From a checkpoint of a small model that predicts height in the pile at each pixel.
Model: 1.23M parameters, norm groupnorm, widths [64, 128, 128, 128].
Training: muon at rate 0.0028, 12700 steps, batches of 256.
Rows from block 4 of a small model that predicts height in the pile at each pixel, named by matrix and row number. Rows with one number belong to one channel. Each number is 200 + 20 x the weight over its row's rms, rounded and kept within 0 to 999. All counts start at 0.
After each channel's rows are labels from the 100 images, of 14848, where the channel reaches its highest value: "strongest on" is what is common among them. Only what is clearly more common there than usual is listed. The data: dead-leaves pictures: piles of overlapping shapes. In brackets: how many of the 100, against the usual share in percent.
# convs1: 3x3 conv (model.enc.2.0.convs.1.weight, 64x64x3x3, standardized in use, each kernel summed), inputs 0-63
# convs2: expand pointwise conv (model.enc.2.0.convs.2.weight, 128x64x1x1, standardized in use, transposed), outputs 0-63

convs1.10,219,211,181,197,178,183,185,222,208,223,192,210,150,186,199,175,198,197,191,205,199,250,241,179,205,203,203,203,209,210,197,215,186,230,185,196,186,205,228,182,195,197,184,205,188,185,206,234,183,179,191,236,180,154,202,227,206,212,221,177,187,166,232,224
convs2.10,228,194,215,216,209,180,194,194,181,217,187,208,225,197,186,175,205,217,211,261,217,181,170,174,202,187,177,176,162,208,239,196,204,192,215,181,214,224,190,228,240,200,172,206,204,198,176,199,214,214,213,178,168,178,178,210,234,198,179,213,211,195,188,178
strongest on: shaded (89 vs 50.2)

convs1.48,168,189,210,202,171,211,230,216,189,197,221,222,184,221,202,186,184,159,198,207,184,201,185,228,207,221,201,193,203,211,247,204,232,225,196,214,238,156,219,185,177,187,197,207,196,181,158,211,215,235,205,186,173,209,201,182,200,215,208,218,162,191,184,185
convs2.48,211,198,186,194,209,198,203,165,236,185,216,238,185,186,201,227,193,205,215,195,160,188,199,216,181,218,229,189,255,201,209,220,162,183,203,256,200,252,185,178,177,179,193,208,182,198,210,179,171,212,225,200,199,245,237,255,191,200,189,191,194,216,236,167
strongest on: shaded (80 vs 50.2)

convs1.32,199,213,221,209,200,208,210,197,182,187,183,220,195,200,185,246,188,200,198,184,183,210,170,203,178,230,196,213,178,205,195,174,205,191,202,194,210,226,184,198,191,174,152,195,251,226,217,179,231,202,215,171,194,200,211,168,200,152,238,221,214,216,196,223
convs2.32,222,165,228,205,190,186,220,198,188,144,175,194,223,206,192,253,186,195,241,160,158,210,188,236,220,213,214,206,213,206,175,196,184,187,209,193,196,192,200,184,201,179,222,222,212,196,194,215,191,206,196,176,200,210,208,176,202,173,226,198,209,206,203,207
strongest on: large pieces (93 vs 33.4)

convs1.52,189,191,179,194,181,204,209,193,202,224,181,200,200,188,190,180,221,211,182,203,167,184,208,265,210,235,185,202,200,180,238,202,249,220,169,203,178,198,207,171,204,201,177,183,202,217,176,205,201,242,197,192,189,210,175,173,214,221,206,184,195,229,184,224
convs2.52,252,203,199,170,191,230,203,199,238,158,165,229,207,208,170,195,231,221,168,210,192,224,192,216,170,207,219,190,213,216,211,205,211,188,192,181,199,193,221,231,205,179,201,225,191,179,210,213,173,196,209,200,254,191,185,229,204,187,187,197,211,188,189,194
strongest on: grey (37 vs 14.4)

convs1.53,160,172,195,205,206,188,217,227,206,226,200,229,191,212,179,206,191,190,202,188,191,209,177,202,222,195,207,209,218,219,214,164,209,191,198,186,200,195,221,166,216,195,207,175,160,191,216,214,196,197,215,172,177,198,253,248,192,204,235,164,202,213,213,166
convs2.53,201,244,200,162,189,183,188,236,215,207,207,204,209,211,186,175,182,185,202,193,179,206,144,230,192,221,226,209,217,202,213,180,195,194,210,213,197,206,185,193,209,238,216,205,213,220,184,196,188,195,169,208,190,232,210,204,172,194,217,207,193,217,198,188
strongest on: grey (46 vs 14.4)

convs1.37,234,227,225,192,236,188,217,215,198,207,180,197,213,237,186,240,167,192,171,219,189,192,180,189,191,232,203,185,165,202,203,234,212,198,210,208,209,231,173,195,214,162,175,187,208,203,193,194,194,153,216,197,229,162,192,190,215,190,216,205,188,196,188,191
convs2.37,191,219,224,226,163,210,208,202,216,238,217,226,194,195,240,178,185,193,207,170,172,210,207,222,206,185,179,205,190,224,195,206,219,181,211,210,223,193,169,191,171,188,201,189,197,176,194,171,176,217,211,212,218,219,192,200,200,203,234,211,190,200,165,206
strongest on: large pieces (88 vs 33.4)

convs1.26,187,199,230,193,223,199,214,213,231,214,202,205,241,185,215,226,200,184,176,183,185,211,169,216,190,173,181,200,232,179,205,205,240,187,201,183,243,196,183,173,213,166,168,194,210,198,225,215,204,172,175,162,205,200,202,221,214,198,224,179,170,215,189,209
convs2.26,197,193,208,220,191,162,179,180,199,206,213,218,194,197,232,183,200,187,205,196,192,200,243,203,176,195,176,211,225,199,175,183,209,226,192,205,194,201,189,203,212,204,196,246,199,198,192,201,202,196,221,191,179,241,202,181,184,212,203,226,198,204,169,210
strongest on: large pieces (89 vs 33.4); ring (39 vs 5)

convs1.44,180,202,212,244,196,214,208,207,203,229,199,178,209,185,157,220,181,173,186,247,205,214,212,154,184,178,217,220,215,190,197,200,191,242,168,211,205,180,185,202,193,203,177,227,209,197,188,203,189,236,195,228,176,175,220,171,219,208,176,203,198,211,207,194
convs2.44,251,216,199,203,158,227,229,197,207,199,170,182,224,198,196,213,225,170,217,214,210,224,195,189,196,213,224,178,226,196,207,194,213,206,157,199,183,200,211,225,210,177,226,212,154,204,214,218,182,191,230,220,212,205,205,169,182,212,175,231,206,193,199,188
strongest on: large pieces (64 vs 33.4)

convs1.30,177,196,207,196,215,242,192,217,216,204,191,213,204,188,206,210,181,219,201,157,202,187,188,238,202,168,192,224,174,205,219,163,238,212,192,197,195,195,221,167,207,224,188,191,236,151,210,209,189,224,170,157,183,211,215,197,195,214,186,200,230,203,203,198
convs2.30,230,177,189,190,162,166,184,220,213,196,174,196,197,203,194,217,209,182,169,181,191,192,220,207,193,197,245,208,219,222,223,209,193,211,180,224,199,204,204,199,224,193,216,247,158,243,166,220,207,233,184,200,180,229,192,218,195,195,189,184,192,203,227,208
strongest on: large pieces (86 vs 33.4); shaded (77 vs 50.2)

convs1.24,215,186,243,175,223,215,165,185,203,221,181,201,176,201,205,195,213,204,157,175,217,186,220,205,207,218,222,196,185,189,248,207,175,191,226,210,189,193,191,182,199,193,228,187,191,158,209,208,163,197,209,206,211,231,195,168,212,206,192,192,233,185,190,240
convs2.24,168,165,193,194,198,184,159,189,208,185,196,214,191,183,149,183,187,184,208,181,194,171,208,185,217,217,199,225,188,188,163,201,204,202,205,203,205,171,204,208,205,221,213,198,218,168,209,187,173,219,172,192,198,217,202,175,189,212,219,218,189,174,191,228
strongest on: grey (42 vs 14.4)

convs1.0,206,177,176,202,223,226,176,216,215,172,205,227,193,220,205,176,193,208,220,210,167,192,227,180,231,208,179,222,227,211,186,220,191,179,168,194,216,239,201,184,168,193,190,190,171,190,203,234,198,182,177,212,215,170,212,225,197,187,203,199,189,213,247,171
convs2.0,223,199,211,249,210,163,203,214,206,215,212,166,217,206,213,191,196,170,205,213,178,185,178,166,193,185,237,225,221,181,216,203,220,190,214,201,180,182,236,150,211,202,217,171,191,238,181,192,243,227,201,207,211,241,209,184,188,203,193,173,193,200,192,219
strongest on: grey (45 vs 14.4)

convs1.49,200,193,195,192,173,200,197,207,180,233,200,205,204,198,243,242,216,165,152,222,180,221,211,159,179,202,214,191,190,185,193,197,220,227,206,217,197,180,224,208,225,189,191,204,209,192,168,153,197,233,174,216,202,198,203,209,173,189,208,218,220,201,224,177
convs2.49,182,198,182,224,209,200,187,163,161,208,219,193,181,198,231,188,233,208,204,193,181,161,220,188,181,215,181,216,188,216,190,201,229,187,183,231,167,200,212,175,210,185,181,204,182,192,245,193,200,191,189,238,189,178,198,192,210,200,212,190,202,196,166,176
strongest on: shaded (77 vs 50.2); grey (47 vs 14.4)

convs1.51,196,176,182,196,207,214,188,182,185,207,163,191,229,203,181,243,199,182,219,209,198,181,185,223,138,172,233,223,174,214,224,219,225,215,225,190,216,197,200,167,201,211,197,202,213,182,204,192,179,227,195,170,194,198,196,206,220,201,207,194,248,205,177,208
convs2.51,199,187,198,192,191,203,223,219,207,216,197,217,201,190,227,192,227,194,187,252,194,199,223,184,204,194,200,191,184,221,195,187,222,221,159,209,178,159,209,198,218,177,210,226,180,176,167,219,192,167,208,210,175,217,197,195,216,177,207,153,205,196,220,185
strongest on: large pieces (98 vs 33.4)

convs1.13,219,234,218,205,193,204,187,200,206,146,207,192,181,220,225,196,191,235,198,203,195,169,186,213,224,219,215,184,218,188,207,200,221,180,242,201,180,185,207,193,173,171,220,193,193,176,194,208,192,218,215,190,199,239,199,225,197,216,224,193,145,168,190,183
convs2.13,212,169,208,209,183,220,194,189,220,182,234,176,203,213,210,216,184,218,191,212,195,213,225,203,212,177,166,199,206,229,189,197,192,232,190,197,195,190,188,212,211,227,213,190,193,180,191,224,209,217,223,174,212,223,201,192,211,202,207,195,190,242,209,172
strongest on: large pieces (88 vs 33.4)

convs1.9,203,225,194,204,185,177,220,172,215,227,198,212,220,195,193,184,196,231,202,183,175,158,169,173,195,195,180,213,185,234,194,192,213,166,209,177,223,240,173,217,212,191,203,184,206,229,229,193,214,206,233,197,176,181,217,214,183,221,218,199,185,238,178,179
convs2.9,205,201,196,178,209,210,198,226,197,224,238,216,192,196,208,167,221,190,182,247,188,199,196,195,187,194,191,177,183,224,175,189,225,201,185,197,206,193,204,192,228,214,165,179,208,173,202,183,172,211,181,201,189,227,182,173,220,213,224,212,203,164,184,151
strongest on: large pieces (100 vs 33.4); hexagon (30 vs 4.9)

convs1.23,224,234,195,185,181,228,193,210,211,215,189,210,220,191,206,185,195,220,156,199,235,171,187,178,188,186,191,198,218,244,196,164,197,195,167,186,217,240,188,229,176,186,212,250,205,213,189,207,184,198,213,209,208,197,215,182,157,204,185,191,214,207,179,199
convs2.23,193,212,166,245,235,182,189,186,224,191,209,218,196,193,229,185,198,202,198,202,185,181,155,183,226,217,209,183,213,206,194,214,201,171,225,209,204,186,205,210,190,176,185,180,230,224,228,169,222,157,189,204,199,196,201,219,200,194,236,179,207,213,218,193
strongest on: large pieces (90 vs 33.4)

convs1.62,177,195,203,201,217,203,230,193,206,189,181,195,238,199,217,201,180,172,163,206,201,193,198,205,211,236,191,193,212,183,191,233,218,210,228,194,197,182,194,260,236,186,173,207,215,178,192,193,198,226,189,182,235,224,163,205,181,203,185,213,179,208,162,180
convs2.62,212,203,207,210,154,212,221,228,181,221,201,193,197,203,180,196,227,230,225,215,189,212,207,196,258,197,191,187,179,200,216,182,228,169,180,167,209,185,216,176,181,176,214,207,215,175,225,199,229,200,236,217,223,175,220,201,213,217,201,205,195,189,168,193
strongest on: large pieces (88 vs 33.4)

convs1.14,169,198,185,208,212,189,197,194,197,155,195,193,178,198,176,185,199,187,227,238,182,183,196,200,233,154,178,201,248,203,217,204,202,187,195,193,222,169,214,188,172,224,221,177,215,194,205,204,223,205,218,217,185,196,228,229,228,225,214,173,216,174,187,218
convs2.14,178,210,214,190,182,214,188,166,199,197,194,169,205,213,171,200,212,188,203,204,194,197,228,190,196,213,210,209,192,209,229,220,209,223,223,217,223,228,195,194,215,191,148,209,227,213,196,239,202,175,219,213,241,226,212,176,193,222,217,210,218,232,218,212
strongest on: grey (33 vs 14.4)

convs1.17,205,207,203,184,235,210,177,170,230,213,202,234,212,210,177,162,171,221,161,196,181,166,189,181,225,201,230,188,220,206,218,191,197,209,170,211,194,208,172,226,213,197,228,222,201,193,164,231,167,232,210,196,204,206,217,203,204,177,198,176,188,203,219,190
convs2.17,185,219,187,208,226,196,174,197,208,178,220,205,174,201,210,183,197,182,223,174,193,190,215,194,199,217,206,198,207,210,209,199,182,213,232,249,217,232,205,188,200,239,183,191,223,200,236,185,175,179,194,204,143,188,214,213,200,203,181,210,203,181,193,230
strongest on: grey (40 vs 14.4)

convs1.11,187,192,215,180,216,180,188,174,186,226,188,187,197,205,250,193,196,209,208,205,196,197,175,147,224,167,186,185,204,211,198,190,202,210,171,206,205,221,221,215,204,193,202,164,183,177,215,223,203,229,193,218,210,167,177,196,207,217,230,227,196,191,258,209
convs2.11,205,198,207,182,227,232,179,203,207,192,178,205,232,198,183,225,202,196,197,215,212,214,223,165,170,198,194,216,195,212,201,184,217,186,193,200,176,205,212,182,173,214,220,205,222,193,204,232,217,213,197,195,242,235,211,198,175,207,167,189,199,194,225,184
strongest on: shaded (85 vs 50.2)

convs1.43,226,192,213,158,210,176,224,197,216,174,197,228,201,236,176,212,190,194,174,218,206,194,154,170,228,215,196,197,177,210,184,225,248,227,213,178,198,212,224,179,210,189,216,183,199,171,221,206,213,199,167,195,209,208,216,228,201,195,171,188,199,185,205,178
convs2.43,218,192,211,230,183,194,200,221,202,189,186,186,177,208,193,214,176,196,229,195,183,226,186,172,187,169,192,211,202,207,202,189,192,206,201,174,200,213,221,191,200,196,216,165,176,227,202,211,172,195,201,154,208,235,215,185,145,199,218,175,208,196,211,204
strongest on: large pieces (77 vs 33.4)

convs1.28,219,211,212,226,211,210,183,189,189,183,218,232,235,175,200,179,189,206,237,175,198,181,199,236,211,195,202,215,198,199,227,202,239,186,223,212,167,189,192,190,201,217,185,196,180,187,177,219,181,168,183,200,188,264,221,176,197,201,175,184,208,187,171,198
convs2.28,242,185,182,228,193,203,206,186,206,187,199,249,198,199,196,210,206,194,202,188,186,222,208,198,190,189,202,232,251,191,184,196,201,193,215,221,214,232,185,229,185,197,196,177,222,178,178,201,177,201,183,171,205,186,217,237,217,182,207,225,207,205,189,211
strongest on: grey (59 vs 14.4)

convs1.15,216,197,206,214,201,179,220,213,205,201,186,229,203,210,220,228,203,200,204,209,230,177,147,219,197,160,165,230,207,198,174,215,187,225,204,226,215,189,194,189,215,203,182,180,199,152,179,190,183,204,186,195,178,198,215,203,236,170,186,229,234,188,187,223
convs2.15,214,222,211,208,201,190,232,207,189,183,202,149,193,199,219,233,187,199,193,199,190,202,212,168,219,191,195,179,190,198,192,179,200,213,198,216,209,260,183,217,204,172,193,237,168,204,167,208,190,191,216,183,198,182,178,222,181,206,210,178,193,202,206,248
strongest on: large pieces (94 vs 33.4); shaded (91 vs 50.2)

convs1.42,161,202,202,184,222,193,203,160,188,201,193,235,175,183,195,243,163,191,202,255,208,180,198,212,203,210,200,182,222,197,201,210,229,218,183,208,208,182,194,238,208,186,172,184,223,165,178,201,207,209,208,192,205,196,226,185,220,165,195,197,214,201,191,235
convs2.42,245,191,194,208,227,261,192,223,182,178,157,183,193,196,154,222,204,195,197,214,207,223,177,194,179,177,182,189,182,183,184,194,194,224,191,205,202,188,196,209,197,154,177,212,193,214,178,202,190,217,258,196,216,188,190,179,143,231,204,163,207,200,214,201
strongest on: large pieces (63 vs 33.4); grey (53 vs 14.4)

convs1.60,182,200,174,180,185,215,192,187,193,204,186,218,230,189,187,173,210,220,175,190,183,181,231,228,234,229,205,188,200,216,223,213,182,173,196,218,177,201,191,194,206,228,180,189,212,169,235,196,185,222,202,171,188,241,195,178,227,226,229,152,195,212,205,206
convs2.60,246,199,223,234,212,189,208,186,213,177,171,190,240,207,177,204,204,175,203,194,214,233,199,221,217,182,230,208,177,218,180,228,202,213,205,183,189,248,214,197,165,212,177,202,194,186,242,171,230,191,204,210,194,169,210,250,212,217,177,205,196,209,236,220
strongest on: grey (51 vs 14.4)

convs1.56,137,197,191,210,203,243,169,200,192,192,199,199,188,203,191,213,185,206,177,191,173,192,200,206,224,184,211,247,220,223,199,217,205,205,185,215,186,212,236,210,196,222,233,207,144,192,206,205,208,221,207,203,224,176,198,212,178,172,181,204,167,207,217,190
convs2.56,243,195,214,140,203,213,231,216,204,215,187,142,186,207,173,198,224,217,189,195,203,206,233,163,200,176,191,201,186,175,194,211,178,195,209,208,180,186,220,205,170,183,190,221,189,230,201,236,227,204,201,226,206,223,199,227,182,193,196,183,214,192,176,213
strongest on: shaded (77 vs 50.2); small pieces (63 vs 33.2)

convs1.46,238,202,212,198,181,161,205,226,183,209,153,181,189,180,194,229,199,178,184,207,215,162,192,196,166,220,200,184,200,207,203,185,232,224,222,214,210,240,216,213,212,203,188,208,184,204,200,198,257,178,192,212,201,188,211,200,182,177,232,181,191,211,175,208
convs2.46,192,211,216,202,204,221,175,184,220,209,212,227,200,207,210,169,201,222,216,244,198,187,167,210,195,190,218,208,222,187,218,197,153,173,218,196,203,197,235,203,204,209,196,150,213,198,219,155,170,156,226,215,201,180,204,249,200,204,169,184,208,209,187,153
strongest on: shaded (79 vs 50.2); large pieces (78 vs 33.4)

convs1.38,205,187,216,201,176,217,201,199,192,191,165,213,218,203,194,226,185,201,181,215,195,209,174,197,219,205,203,228,226,195,209,231,170,201,160,181,137,202,203,214,226,231,181,193,231,183,215,177,171,192,224,180,214,189,202,209,161,230,201,195,230,191,219,204
convs2.38,176,218,193,186,206,177,186,222,202,202,203,200,209,201,207,166,188,202,200,233,198,213,189,208,202,187,184,221,213,186,187,204,208,177,247,201,235,202,179,207,190,200,207,196,244,215,227,191,209,183,203,201,192,166,194,213,236,192,190,206,181,209,209,216
strongest on: grey (37 vs 14.4)

convs1.3,180,198,217,212,205,199,218,161,173,201,182,227,193,205,194,202,165,201,213,183,189,209,196,185,224,171,220,190,206,180,161,214,162,188,193,202,179,177,221,241,233,203,188,207,208,212,224,202,169,192,247,218,193,222,202,201,170,218,205,187,222,223,177,231
convs2.3,190,203,188,190,201,199,199,203,137,232,182,195,186,196,209,193,209,217,191,195,210,196,205,204,220,187,154,194,187,197,212,200,238,183,213,203,199,204,181,196,208,177,202,203,174,191,206,210,207,199,175,224,201,157,164,156,231,179,228,173,177,219,225,237
strongest on: large pieces (77 vs 33.4)

convs1.7,223,192,182,206,191,176,200,193,195,187,186,210,201,172,179,200,191,220,208,207,198,228,217,171,203,190,193,175,226,191,166,227,165,169,233,197,182,203,172,230,213,176,216,215,188,192,226,192,213,206,220,224,197,166,180,209,194,180,233,236,221,199,253,201
convs2.7,202,244,198,188,216,214,188,217,179,180,179,202,194,194,190,216,231,242,220,211,212,194,199,225,203,188,194,200,201,218,187,208,191,221,197,190,194,252,188,192,190,216,207,189,198,218,168,178,213,253,198,194,190,210,214,175,201,181,206,220,202,199,188,252
strongest on: large pieces (73 vs 33.4)

convs1.22,197,173,216,195,219,202,199,203,214,168,190,198,221,162,188,187,197,198,175,195,169,193,201,211,230,205,174,240,184,190,194,198,164,198,187,209,212,199,166,199,222,203,192,185,203,205,226,188,210,184,193,194,223,246,242,181,192,253,221,209,213,182,175,233
convs2.22,189,180,183,219,203,215,208,160,201,198,188,215,201,188,211,194,189,175,207,200,219,214,235,244,201,231,197,178,214,201,226,181,207,191,190,193,209,216,178,216,188,214,194,213,231,190,198,160,207,178,218,205,196,209,226,207,190,203,181,211,198,228,166,195
strongest on: large pieces (91 vs 33.4)

convs1.19,202,201,176,204,214,215,225,227,207,207,153,226,196,177,214,159,202,229,181,196,203,188,179,219,209,232,207,225,245,203,212,191,201,145,228,197,174,206,207,193,237,197,193,195,197,171,213,213,213,166,206,173,200,187,192,198,215,183,224,188,187,201,175,201
convs2.19,185,190,182,207,229,219,186,191,188,180,193,210,235,208,197,198,205,187,185,183,202,161,179,223,214,211,203,195,211,205,243,193,169,213,226,189,227,225,174,204,189,236,236,201,211,186,214,176,205,230,216,208,202,182,216,201,156,214,178,215,201,167,213,186
strongest on: large pieces (66 vs 33.4)

convs1.18,141,220,209,177,218,220,217,183,244,191,215,214,166,213,204,203,195,172,198,206,219,216,224,217,190,171,185,180,206,209,185,203,195,187,234,188,216,229,208,172,221,199,202,218,201,210,213,204,188,176,226,191,224,214,185,203,214,209,207,158,187,179,162,175
convs2.18,154,190,197,198,163,200,211,211,189,213,206,195,197,187,213,216,198,213,183,157,204,202,202,178,227,230,194,210,203,203,214,200,224,198,243,208,182,182,196,162,194,224,243,189,205,174,208,198,177,240,169,229,170,223,217,162,154,229,201,205,197,216,179,216
strongest on: large pieces (65 vs 33.4)

convs1.34,205,203,218,187,203,213,157,189,194,192,212,214,194,203,194,203,196,188,189,170,201,186,184,241,182,167,184,201,194,214,248,183,226,192,237,217,183,150,208,162,195,206,211,206,203,182,218,213,205,219,184,188,202,257,180,170,220,228,200,202,216,193,208,209
convs2.34,185,207,187,203,211,215,188,179,185,159,201,186,203,211,174,191,183,188,187,231,169,195,189,227,196,206,244,208,231,201,206,200,217,190,214,216,172,207,213,235,202,226,146,183,192,187,219,193,207,196,181,217,232,191,224,222,231,203,182,190,190,202,210,152
strongest on: grey (38 vs 14.4)

convs1.8,204,198,168,214,186,198,204,209,164,215,226,228,238,198,225,195,158,214,195,151,175,215,206,179,182,186,201,233,179,199,179,211,181,191,199,215,202,210,188,240,199,206,236,174,198,205,221,189,196,204,198,204,244,170,188,221,179,220,182,189,215,196,221,196
convs2.8,170,195,191,192,198,217,185,193,196,207,199,207,192,200,216,179,232,226,149,209,211,199,198,168,213,243,184,192,231,205,176,188,201,184,192,188,228,198,201,212,180,200,222,231,237,184,218,209,205,190,182,217,138,210,178,175,184,187,180,243,202,201,210,198
strongest on: grey (44 vs 14.4)

convs1.47,241,188,205,237,178,192,216,187,177,186,159,220,191,200,184,167,187,192,196,202,230,212,185,210,177,220,206,177,183,207,227,178,195,168,239,215,182,205,176,212,218,197,220,208,234,183,212,194,183,184,231,191,218,209,202,185,192,226,215,180,227,158,199,214
convs2.47,186,198,194,169,152,214,172,200,205,207,172,220,191,198,188,202,222,231,223,191,212,201,214,187,219,182,211,226,176,219,192,172,211,217,154,208,194,165,201,182,188,203,214,201,175,182,181,234,206,189,199,213,211,165,174,211,200,192,230,213,210,176,189,237
strongest on: grey (39 vs 14.4)

convs1.54,229,158,195,209,220,202,203,183,187,214,205,183,214,215,221,207,225,209,229,219,219,185,202,186,201,224,193,216,150,208,188,191,203,187,201,191,219,221,192,213,174,212,225,169,204,220,168,168,225,220,171,203,194,187,178,138,223,178,206,202,210,192,220,190
convs2.54,194,175,214,216,205,167,208,199,199,175,197,240,190,187,185,198,171,169,207,195,198,209,206,200,193,223,194,170,208,184,180,186,207,176,226,172,204,191,210,206,192,215,201,198,204,217,200,218,239,177,212,214,204,193,186,185,196,209,225,203,188,186,138,205
strongest on: large pieces (86 vs 33.4); ring (25 vs 5)

convs1.35,193,206,210,212,224,165,189,195,179,172,176,198,186,157,197,203,191,213,210,196,195,174,188,209,168,213,182,195,198,197,189,225,193,225,183,178,189,213,174,224,187,169,193,190,237,203,186,225,242,213,211,186,219,187,191,235,204,187,203,234,235,224,244,213
convs2.35,180,183,208,220,211,202,194,201,212,202,225,206,184,201,259,200,164,194,198,187,157,204,233,218,181,212,209,245,187,174,209,193,203,193,214,202,175,212,195,189,192,171,218,169,209,215,190,183,172,168,173,217,190,189,186,210,238,181,208,197,186,218,225,186
strongest on: large pieces (63 vs 33.4)